A small class-conditioned image flow-matching model, trained from scratch.
Training: muon at rate 0.035, 5700 steps.
Data: trained on rosettes with rotational symmetry, 1.9 epochs.
Rows from block 7 of a small class-conditioned image flow-matching model, named by matrix and row number. Rows with one number belong to one channel. Each number is 128 + 32 x the weight over its row's rms, rounded and kept within 0 to 255. All counts start at 0. After the name is the row's rms in percent of the matrix's.
Before each channel's rows are labels from the 100 images, of 14976 (inputs lightly noised), where the channel reaches its highest value: "lies over" is the class under the peak. Only what is clearly more common there than usual is listed. The data: rosettes with rotational symmetry.
# convs0: first 3x3 conv (model.mid.1.convs.0.weight, 128x128x3x3, standardized in use, each kernel summed), inputs 64-127
# convs1: second 3x3 conv (model.mid.1.convs.1.weight, 128x128x3x3, standardized in use, transposed, each kernel summed), outputs 64-127

lies over: backdrop
convs0.97 095 [ 84 128 131 181 130 164 142 101 166 179  71  60  89 138 149 127 139 140 101 133  93 193 147 124 147 140 191 115 110 119 168 146 150 113 122 174 126 166 184 132  67 143 147 141  89 128 138  54 151 103 133 147 176 175 181 115 128 132 135 133 103  93 134  76]
convs1.97 068 [116 109 158  83 161 142 117 111 140 125  88 150 112 155 133 136 129 223 131 142  54 152 129 116 135 118 158 141 128 191 221 200 126 117 116 112 151  99 156 111 213 118 134  91 101 148  68 147 170 122 221 104 156 151 147 157 107 134 105 108  83 138 162 200]

lies over: rosette
convs0.92 100 [134 110 101  96 124 106 189 187 133 116 209 104 126 190  94 170 153 159 126 175 135 103  96 163 122 173 180 112  98 138 116  71 135 107 148 132 129 179  76 127 104 113 146  91  96 167 158 157 181 126 108 132 147 129 160 138 113 117 128 121  98 147  97 107]
convs1.92 099 [181 110 211 106 117 149 150 108 158 180  43 104 158 141 152 140 133 131 121 146  99 128 148 141  86 100 152 137 150 120 108 144 107  79 142 199 138 127 112 104 185 107 130 100 127  86  95 162 172 199 150 131 127 107 153 178  95 122 135 139 114 157 103 135]

lies over: backdrop
convs0.126 088 [123 101 102  67 144 154 146 155 144 111 105 111 122 126 105 102 137 141 162 129 116 126  80 175  52 152 161 155 110  86 138 119 152 124 143   0 131 142 172 121 173 176 104 128 121 140 169 156 164  92 127 131  88 171 125 130 110 152 168 174 136 129 112  96]
convs1.126 127 [108  94 130 108 151 160 129  49 110 148  80 118 138  70  63 102 148 136 103 121 167  24  82 135 111 149 128 112 141 152 120 150  51 130 151 188  88 142 120 166 100 109 136 108 120 108 114  87 143  94 169 108 121 114 111 125 109 112 138 146 123 101 138  54]

lies over: backdrop
convs0.7 094 [136 154 149 164 127 143 148 151 133 112 205 138  83 105 112 115 146 120 131 184 105 134 158  83 132 185 129 143 139 161 163 115 144 169 140 134 209 184 163 208 136 122 167 137 113 149 144  85 136 188  91 100 117 110  93 105 114 113 147  96  41 122 152  59]
convs1.7 093 [149 121 142 106 178 134 164 107 158 174  68 110 173 166 136 139 111 131 165 110 138 102 129 149  80 147 139 125 170 160  41 145 114  92 126 192  92 144 159 106 114 125 113  86 124  69 117 178 196  62 141 101 174 174 106 164 143 182 136 171 130 103 115 127]

lies over: rosette
convs0.109 104 [119 109 147 122 162 107 150 138 147 165  75 134 115 151 119 143 154 144 139 123  56  96 125 198 119 105 119  83 112 111 201  72 120 137 147 171 122 129 136  83 140  86 162 168 101 154  91 146 109 103 146  99 118 111 164 111 167 175 124 105 145 107 127 149]
convs1.109 081 [120 179  63  89 132 156  97 123 109 124 224  95 144 116 109 144 122 130 126 110 115 154  88  89 163 138 134 154  92 193  70 138 141  91 111 117 171 164 128 103 165 148 109 175 121  97 146  67 173 115 122 159 165 129 164 140 157 108 132  94  99 143 167 163]

lies over: rosette
convs0.26 111 [150  75 168 101 131 136 187 152  90 145 200 155 136  84  75 165 149 102 125 124  53 157 139 124 136 122 145  74 137 112 123 131 102 128 135 123 183 121  74 126 125  84 133 107 153 130 142 169 130 123 168 122 144  88 118 122  80 162 131 102 151 157 135  92]
convs1.26 189 [141 155 180 138 132 116 151 113 132 152 116 101 133 128 144 114  61 136 113 133  79 168 136 150 124 102 143 135 169 115 154  86 105 113 124 175 104 105  85 167 136  46 129 154 163 124 107 120 146 178 201 125 111 121 111 196 176  76 139 103 176 128 131 155]

lies over: rosette
convs0.45 096 [127 146 103 133  99  62 128 140 159 186 107 140  97 163 151 118 120 130 115 175 110 135 190 126 147 194 135 129 146 115 163 138 150 179 159 121 151 132 137 138 160 101 141  87 159 112 120 138 171 148 132  97 118 132 168  61  71  91 100  57 124 136  99  50]
convs1.45 091 [100 164  84 151  97 126 133 100 119 117 161 104 107 166 117 163 156 155 114 117 129 105 155 201 164 112  68 106 147 117 151  87 137 113 141 213 104 119 118 140  78 130 108 139 119 175 148 150 114 172  92 156 110 150 111 133 132 124 134 114 164  84 144  80]

lies over: rosette
convs0.37 093 [161  67 113 125 166 108 189 135 113  78 106 135 183 127 182 159 109  66 104 151 112 123 174 196 159  99 116 100  87  97 124 152  71 117 147 178 100 153 130  61 121 155 175 109 150 101  49 153 156  99  79 106 190 181 151 157 127 127 142 122 180 113 167 119]
convs1.37 075 [ 99  94 127  58 139 192 140 117 126 137 102 130 161 117 119 142 148 130  77 122 114  98  61 156 142 124 107 124 133 125 125 153  98 157 132 130 138  96 110 150 159 101 108 134 167 123 139 215  87 174 143 130 116  59 160 114 144 118 145 117 113 176 125 139]

lies over: backdrop
convs0.77 109 [108 160 126 128  65 119 123 114 188 105 103 119 154 131 147 126 116 129  89 135 165 146 147 137  84 117 155 151 111 133 136 147 119 145  90  73 130 181 108 147 177 110 124 166  79 107 153 128 183 120 129 153  99 162 168  53 135 126 159 120 127 120  89 111]
convs1.77 142 [204 126 165 157 151  46 121 149 128  83 116 115 116 101 130  80 156 124 185 114 123  73 157  87 129 172 130 111 101  86 130 139  87 163 127 102 141 114 156 127 138 114 153  85 117 106  98 102 143  31 182  64 142 122  93 113 162  82 104 137 141 135 109 110]

lies over: rosette
convs0.93 098 [102 132 122 180 121 105 117 213 146 118 130  79 132  76 122 153  68 155 113 130 123 155 189 146 127 172 197 138 101 113 122 168 164  88  94 155 108 128 143  82 127 109 134 152  99 156 111 108 100 141 130 150 220 165 144 152 204 151 142 121 105 131 179 121]
convs1.93 095 [124 125 120 105 149 127 152 112 147 127 136 125 140 130 112 156 153 124 141 104 105 115 112 214  70 103 155 143 120  76 204 135 102 146 111 114  53 105 145  88 106 124 128  32 127  95 104 189 186 197 104 132  96 129 164 155  98 209 147 156 115 158 138 158]

lies over: backdrop
convs0.9 082 [ 83 143  94 148 166 140 108 164  71 170 138 109 185  86 119 182 184 158  97 116 140 169  54 107 149 134  87 110 141 114 160 122 143  83 127 153 179 166 129 186 142 142 162 185 154 156 175  51 155 113 127 113 116 137  92 126 124 113 149  83  98  97  83 106]
convs1.9 072 [116 133 146 115 124 200 132 117 164 200  73 141 120 114 169 155 144 113 120 118 160 105  81 166 100 116 167 153 125 136 108 185 169 130 120 153 113 160 118  79 120 179 100 236 151 113 112 155 114  26 109 131 112 161 115 133 107 150 146 144 125  94 193  86]